config = dict(
    model='self-supervised image encoder',
    dataset='fractals drawn by 1,000 iterated function systems, in grey',
    crop_scale_min=0.4,
    stem='deep',
    avg_pool_shortcut=False,
    projector_hidden=1024,
    projector_out=128,
    target_momentum=0.996,
    residual_init='none',
    grad_clip=1.0,
    ema_decay=0.99,
    batch_size=128,
    epochs=5.2,
)
Rows from block 11 of a small self-supervised image encoder, named by matrix and row number. Rows with one number belong to one channel. Each number is 128 + 24 x the weight over its row's rms, rounded and kept within 0 to 255. All counts start at 0. Numbers have three digits each.
After each channel's rows are labels from the 100 images, of 14976, where the channel reaches its highest value: "top examples" is what is common among them; "patch colour" is the nearest of a few named colours to the mean colour under the peak. Only what is clearly more common there than usual is listed. The data: fractals drawn by 1,000 iterated function systems, in grey. In brackets: how many of the 100.
# convs0: first 3x3 conv (model.blocks.11.convs.0.weight, 192x192x3x3, each kernel summed), inputs 128-191
# convs1: second 3x3 conv (model.blocks.11.convs.1.weight, 192x192x3x3, transposed, each kernel summed), outputs 128-191

convs0.145:145104085136141163100137160139129148127122155112094108122126111154123129120090141146167119117148083113100114143144124131118147112170132132161146161098145167147137135139117154164161143125128116
convs1.145:102113121119092133125128107111111107103111110104095129118108122065102107132107131137121110125109167131127098101133086120073092108124091110097124097165120100099126109107106096093106129116066111
top examples: two maps (89); sparse (89); dark on light (81)
patch colour: white (81)

convs0.136:137109130110113131116117113131114111141111082124143171140111124170130115136101148126169152113118113155126139119123118151126145156165124145119133127143137140148117158071123097125105106103156083
convs1.136:120100148149116136128107066101144115110067113120126160118122149164149141108126110140115128123122152101176134102115132110155117165135145118135107124113114151129128125132105145127200173130131182
top examples: dense (33)
patch colour: grey (50)

convs0.129:131156117099131149122120149124135145146127169117084098111146101144145151079122173165125137122132134126121143156148143127136134080124113143160143148087142138170126128132110164142138115137122100
convs1.129:147165108124145121118158137149122117120157090116122120113140074116119139128111141103136114132158127117115122133151129161116131134131130121085119122124151114123119158126143111100152151148100133
top examples: sparse (100); dark on light (100); two maps (91)
patch colour: white (100)

convs0.71:140145120177116135090135147120104127144109146112135095166111084129131139119079138136154119121130106154159118152123120132119159134139147165151120152142129169116115147127071133134152132111109113
convs1.71:099140152121114109132158146107107112084174163110120104130130119150137148106166104107139095165128124090131119127153129122127128128102132166032153168117126138131140147131073112146135143116139111
top examples: dark on light (100); sparse (93); two maps (87)
patch colour: white (100)

convs0.156:142123123122120167109095126132116120138121050118134132128109112156105126111115136128160128147109125164179132132139123140104159157132129130144144173133168144152098172088172112119110131130120119
convs1.156:126112123134108122093138089101100087091129125106132110152101102122127139119099092118104126116128126127130116136082124116132149123093092106102080112113124117064103136109140106083142109128099152
top examples: two maps (79); sparse (79)
patch colour: black (83)

convs0.68:131135100062121168115064126132120106127114113100120169138135096140132126095120137150157122123132122133185118156132110133119135163155136152148122166123143134140111156087138123133106162111153046
convs1.68:108103119144105115116083094120117096128130119094090119115105119123119131122124115112103109110113120115106105115083101116117121124098104090128123074094089101105089090098111096111170118104070143
top examples: dark on light (76); two maps (71); sparse (57)
patch colour: white (74)

convs0.79:140130070101125146103113144135103110119122162110112113152099093096116120119128138159136136127126125126129124141116110123103129123133131170150128183152112132139120157138085100155089147117146096
convs1.79:117092128160145110120075157130108132125181138143123117147144108153123116145169109117154144151105111103131163132143162144131127179140149142134135075091123119165118109128127137155157154143110133
top examples: dark on light (69); sparse (63); two maps (58)
patch colour: white (58)

convs0.177:136120078173131144137174132134121162141094168112111110134121130152139146140075142146130132103142126127134121121144118109120142094134144161143147162117137152156099135125083147151142149106125132
convs1.177:155126093127129156148128159108111125140182144150114131154154131096111095173161165119182148151123143131097141153148130163114119151137154109114172160132113118124133145138120098120070153141139179
top examples: dark on light (100); two maps (75); sparse (72)
patch colour: white (100)

convs0.74:126076109105127137159113140126149151145094187100118124137159133156144149103083161146132117104145123133094118099158114122136109089129167139146138134098134136166099124079105130153095130130154119
convs1.74:172109116143137163128165134110116126155150127147122157127133082135142068161126184180141141128147106076096146124115130190121129148152147080155174130117123124113114158120151121158093113164170160
top examples: dark on light (93)
patch colour: white (92)

convs0.135:156118088103125159135087100131111098130130142117086124115119123135098097126128140157161127135111112164135137157111126143116159154160145136136158160097137153160118154079117127134109117123175101
convs1.135:146135131157149103109146151155151136110160122143120147135109125129130155131124081145106140132156120124159139135096154133136164089126082114085089109098161129118073096102143140119124133112090131
top examples: two maps (81); sparse (74); dark on light (69)
patch colour: white (59)

convs0.153:123120111097142142125083133154140130123125144098124146156148126144130124121125138146151127126132096125135120125115120128134135150163152160134133153103154124127096152034111131138114141103151096
convs1.153:136168123166118144136153115126130091190154129133117118129112124117153125156142187132143118138124118149122122129135103160110121128122139092131154136128072173149119113129116072141117117115143147
top examples: dark on light (100); sparse (97); two maps (94)
patch colour: white (100)

convs0.22:154099095118129149127117102136113173126117127119123101124133122146120105122117150124164123122127092148135125151125125136113173129189126163165153150079182175147132144120147160132143111125154093
convs1.22:138122097137138178133168129130117104133100132165106128156116153056115124144108153162184153130116154136176145113149137172107136136142128133117156174158123177126120143144126115065098105138176119
top examples: dark on light (99); sparse (84); two maps (81)
patch colour: white (99)

convs0.179:128126085141134131084161156127106126116132176109093143122131129123138120149093114161168119126140074135113105119114115128134139108151152133124145140146144164125134141116146148137134114125153137
convs1.179:135121122110122125127141099129119104133146130128113128176098129098149112121131160143133114134093147115116102124114098109090069112124136120111141115108135156122157154147120084107119117124115092
top examples: dark on light (99); two maps (83); sparse (83)
patch colour: white (99)

convs0.15:138099107118099145125123101118119155139148114036181133143143112142148116124155136141130089128138111112139106107134116126140149113137113135126155143117159145144120151083138139114125126121133143
convs1.15:118118132177039123118128135038130118121104109075153099123142153103152137142134126112177083128110127153112098137130094142135117119148098149138115094126138142127132114124149170119139119127101168
top examples: dark on light (97); sparse (93); two maps (84)
patch colour: white (97)

convs0.123:140120098170109137120177098118119119104109145109108144128081123089118133089099138136153126136122075148154136131125124131072148133158064168134150175093150155148122164135126158112163141088172142
convs1.123:117104128068100155115117129113100129090141131119098114130077095105083120117149109110107129127111179109120114108118097112068138111131131127113119099165181172107137108112114094078098122108113084
top examples: dark on light (97)
patch colour: white (84)

convs0.110:147119122092129170111078114143112126110121092097140129156133125127123154102124113144134136112124143117166146127122145143139135142144101123166168138119134142153110181081132147139125161103120135
convs1.110:120094110139129112122134133125122118193152174108152108148092170144117119126120122090106124114140122159099138142101146114131166141084129129125106154115075101130141117127115104146140118095127117
top examples: dark on light (98)
patch colour: grey (77)

convs0.90:140133130095086137144155107096110154151132105116156119110126105154120137107116153149164142081131152128138152123132125148132154116144151170139154115127162150161132156110098125077090113115171103
convs1.90:128143160154129115080099145118124113119141172136134119176138164162130104127159115093101122115139120096150143184155129076148139109115168143119125128100087170149145122168139097142158132136157182
top examples: two maps (60); dark on light (60); sparse (54)
patch colour: white (54)

convs0.120:131146112104139173138087155139141142144111125112103155127155142148136092120093134143160124135147062137142116121124123134133133148144150124147157161090153143143113141089136153144127131094137088
convs1.120:111110121119099106118124083119119089120116119096069121119102106101122104135114136132131097116109137130095087121096074130076117114114107082132125061137115094113113106096113075130115089109092107
top examples: dark on light (93); sparse (73); two maps (71)
patch colour: white (93)

convs0.84:131116114093127149080098164123101136127079139132134116157113083135115117109081144120140151117117126135121127125101118120109114133148146139124093182121116131121094141128149127127112131110164043
convs1.84:133077116082138125132094127126137182107086145146122124133140162148095112129137152158158151138089131166131161111158150138142159139142136126124129109120134146167078119101084144139072157123116150
top examples: dense (27)
patch colour: grey (73)

convs0.13:130127109112132159124101161137124133137119136099103152143147127153134114112099138151174119116154088122123111136116116132126133146178147136150146159105151156134113133093139153142144146097157081
convs1.13:102142142121100109134134089121110086136136123105078115111115075103108112157134152122140092123104151130101092104105080125092111105103116082110144100145096107106133088121097052114111098102090129
top examples: dark on light (100); two maps (95); sparse (95)
patch colour: white (100)

convs0.89:125116084112100111094089138109115119112144093091098163128109107126124083126136113152158103107136068142120111105102120127112147152187146133128131166120137155123128150137164112128139142141136141
convs1.89:084153149121122144121103135140114133118117135087121141139077121087115144145137118117152100132121134127160067097136080112103189106128149114169096162152096139084128150120101134087105118099140101
top examples: two maps (53)
patch colour: grey (74)

convs0.139:139198099084103137151133079123100127128120122104149154107127110138128094129134146126177142102133152126136133154116114166125136138145140158113133140148140140126095138068112111115086136097158060
convs1.139:098125139173142090106068099151167108114112111142128140097130142124136157112109108154095147125136098130135146129121140091139107125117139095131102100061098126162095080122111153118196115113136165
top examples: dense (59)
patch colour: grey (66)

convs0.191:139096105117118154133138137135133177144124147067136119140152116159128116135125147145149119098142107092133125100139127138144139114156163163131151149105174134147096140083138136117125135123131116
convs1.191:172143110149111145152121145082108126170177120148130105146145129108133108152147159109179142151119126174109140129137125154137144123127128110137186158127098157133118118139152123132106141151155176
top examples: dark on light (96); sparse (89); two maps (86)
patch colour: white (96)

convs0.134:136102081082126130133089128126138124129112183113121180126110157140137163078110128169133140106137128129139138088147122116115093105156128113156146160097098152167099148063109115169104143122145115
convs1.134:139146156161130145151153141135111114142129113117114162120144109139113089172124173165113119141164119106128119091129113140118127167121141102162118147130124070087136138105128103148106113130139138
top examples: dark on light (76); sparse (60); two maps (59)
patch colour: white (54)

convs0.183:146124141101133137135072143137099106152100130134139115131137078140115130098085182123149139141109131151110127139109110133093133143138141151158144152079162164139103135110158132115111079127162072
convs1.183:156161137157131144135194106133139152116062095142135119111132157138162129127094106157135138127141121128178133144141134161138157120136071117117147115146151182109095126114136162084147115127140149
top examples: dense (61)
patch colour: grey (62)

convs0.151:152129158161117157125175079126112130126105112132126120122110126123121120095104144114164139112102126174153151144114136145098171108163076158161146152123184147144127155129149136067143113122178134
convs1.151:118108109119102166072116141109106089070108127116091115159118155074080115127134096132142126116114164108124121112127117115108138107120100145114094101150159162111161109164157155101138109130144113
top examples: dark on light (100); sparse (90); two maps (86)
patch colour: white (100)

convs0.78:163124105119129178100120105140100125114125119099126137148132154137140104106097146152120137117129097109139139111132137117141152144142092122173189142090138155162151163134129168152156127131117121
convs1.78:117110144124135081110121154129149094122154146112123141114128085092125131144165152124162115127164149185189113111144127153118197127098115112115096185133114138156129129109144087098085103108135115
top examples: sparse (99); two maps (97); dark on light (92)
patch colour: white (89)

convs0.25:119134156094119141111084176113151155147103103127116083171161160154121102154091138113159120086114114154124115099131121146124122105140168138103118152101133119131135113115127132136106110127154118
convs1.25:122091082145126124137103116129149149129072086119123141086119119171143089108100130141106122137128115126108130119143134113160106139130107135145142064127124148128079127098123170140140163107099155
top examples: dense (56)
patch colour: grey (89)

convs0.184:130133116092125144112081119142114127100136116099141151163144087138117139113140151130145127144121127145142126174120122137126133152138123153147134119118167148124102158041141146127109147119125087
convs1.184:124131123165103115129167119125120088173155138106143092135112092130129153141134150146101102105139118129143114166111115148119169113086131127079139183136098149131122135117101101102163102086128135
top examples: sparse (88); dark on light (88); two maps (86)
patch colour: white (85)

convs0.109:146104096131131141105127163136130121132115131119101137125125134120109124116123171140149128120114089159136120147140111113094140158133130153170145141064157171138114129131115158134172136125117115
convs1.109:155140130092108129131138071104081134094123152111126138107114123114113119172121137142177106132120170132153112109104124130110135118121108112125129117170127117099107122092120087115081114150145109
top examples: dark on light (96); dense (33)
patch colour: white (68)

convs0.115:149156125118133154112106101136105115125132158109151113138125136131131134155126121153143137123147171136132130119108130145132164141122120125153155133138112148137112151068104146145137149122102119
convs1.115:142127126147154096144119157162122160154143141131159108143108115164162160104113090106125136151148102128143135148182152132137139137141141165130124172103102100166132148122124125184159146110134134
top examples: dark on light (98); two maps (93); sparse (93)
patch colour: white (90)

convs0.17:154113127129133175137130137135110116145129150112106123133127131146162102118110137114135155108131123097136143084130141139148169130112126110158192163133105135164140149128116156171141149111092149
convs1.17:104125125122144125119109174147159144109105121114119151081121107140132129127120140149104122139157087147130113054166115079116121117130109123121103130130155128137137156117132107130144109116119115
top examples: dark on light (80); sparse (75); two maps (69)
patch colour: white (65)

convs0.31:148154097132150159140138107149119141129130161121100114137141121158157126132078114122128135108164116101123140086122146117150152096109125116157186181135124128158146143132108159174130120125123149
convs1.31:146113141104130110129082190134150122141106116127123160100149141143154128165139132151146137143117109146127115131138106141123095116117141116151126111123136104146150158151159119162092088163128108
top examples: dark on light (99); sparse (87); two maps (78)
patch colour: white (91)

convs0.10:135095085132126163122137132126110125149101174114089083130128125152125144118102180159119123088100123143108141129152132111138149092133127131167160143101113143165126126140069142166148138141144108
convs1.10:133141126120134095119150126117145119125164152134139113132130106126132128149126113149145144112165138089112137125135130169123155089124132133064135147141128124104125130132140130130138159137148141
top examples: dark on light (94); sparse (70); two maps (64)
patch colour: white (63)

convs0.69:139138135127138157102054129146119146138114121118112083133125158140110132114104120171167120103134113134163118127145125130108156105163123132144131141076151130146129142115127142143122134118143148
convs1.69:143129104113134136141098158143138146146131139123148132147126161123138108136096108123099129095120113131107133110130145149144155125112096140152147103141090135100098152122136162122131130119093107
top examples: dark on light (94); two maps (70); sparse (67)
patch colour: white (77)

convs0.64:141092100117126149102118137134127155121107157087131145147124136149123149113107154154135122091140122135123120133135116119118138115167136176160136148114152145162104141067098137157124159107139092
convs1.64:151143103132148150144130150125114126167161159163141124142132117125122121158133173152167152141143128138145158107140147179134158154129151128133163203126093136146125158130114101149093133135177157
top examples: dark on light (92); sparse (65); two maps (62)
patch colour: white (92)

convs0.48:147134102131137159171130119148093147147119164130129103117138071146142123099087164133158140103124128131111150113113143136131162094132128126171184156110170163164110150115152164123139123135127137
convs1.48:149156122122092115116138157085166085094079118105128130118150146116134130102099113127131130118148130127149119127149119108148125119101091175120125137135137146134136128138167167129145141137141130
top examples: dark on light (100); sparse (98); two maps (94)
patch colour: white (98)

convs0.169:135114112138125145110104151139129146133128128102111143146134123166130115128110132140173126106141069126124123128113120124116148149178146142141144151087154166143118139097122149142153144089143096
convs1.169:099141136126100108143113101113100103150159122127101108138126121077105105162156160103160117134101178136150122100133101127101145119121122105107150143167084129119127112131094070097082115089111146
top examples: dark on light (100); sparse (99); two maps (97)
patch colour: white (100)

convs0.54:137144135080129139148111149125066131157117143123119150143153078143142112152131129116154128136131132083148124117081126162148131146133159140129143148179122130115131142122114111136104142120137086
convs1.54:131112097152157128151075135147162110136109108142130150096155157152164102120119131151118145141126106098093146110088154125160099161119140133142129066081127112121114120133162145164149136149103150
top examples: dark on light (100); sparse (94); two maps (87)
patch colour: white (99)

convs0.56:147144123141108152152115130106090103155133195130128129112098161127153113151118122144172130087130136147124133127103123151105157113131123120150156157098129155103110113106087115174137131112105124
convs1.56:138120169091156071117130123157130147070123093142129169143150114128152143109147101119141133173152105099130128123121144104132099152149143139131072125148138122112143173132118108168129135156130120
top examples: dark on light (67); two maps (63); sparse (63)
patch colour: white (50)

convs0.91:153154125161124147115129137128084104129120187124137094141097119123129138161105136152160126090138150158112131141115124138102173119132132150156143172127134152133090154095089137175139128109115113
convs1.91:152133155123140083139125119132086183095131125152136115149154119141144160122134099118150142172141107102147155134184155153129117140156139145096127160131123147152160147126100119160123147156129154
top examples: dark on light (100); sparse (63); two maps (55)
patch colour: white (64)

convs0.1:108107171125130110121141193119061124138104121132114108152138117126123150158135135098122118135096122099106121107070126125134103145126191141110104140175120109092162111146121100130134136161140115
convs1.1:126077046134147155158118122147141136166084124134154146108148130164152095102049129144124141118145098109107140127150156127177128143127118157143150124079137102148110146132171179136147138116121126
top examples: dense (68); dark on light (60)
patch colour: grey (80)

convs0.26:142115120115147166146106118155089151167141107096153118147164113164138129135116142138134116135135096120116137115112151147161149132139131147142163144109177145132138146100147156113149115134137099
convs1.26:128153096163066133122133136075121111113068105095143088128138153103162132121114128113163102110102125147123107133117100137147131123112106166123124087111139116113134120137162185139139136119090152
top examples: dark on light (83); two maps (53)
patch colour: white (84)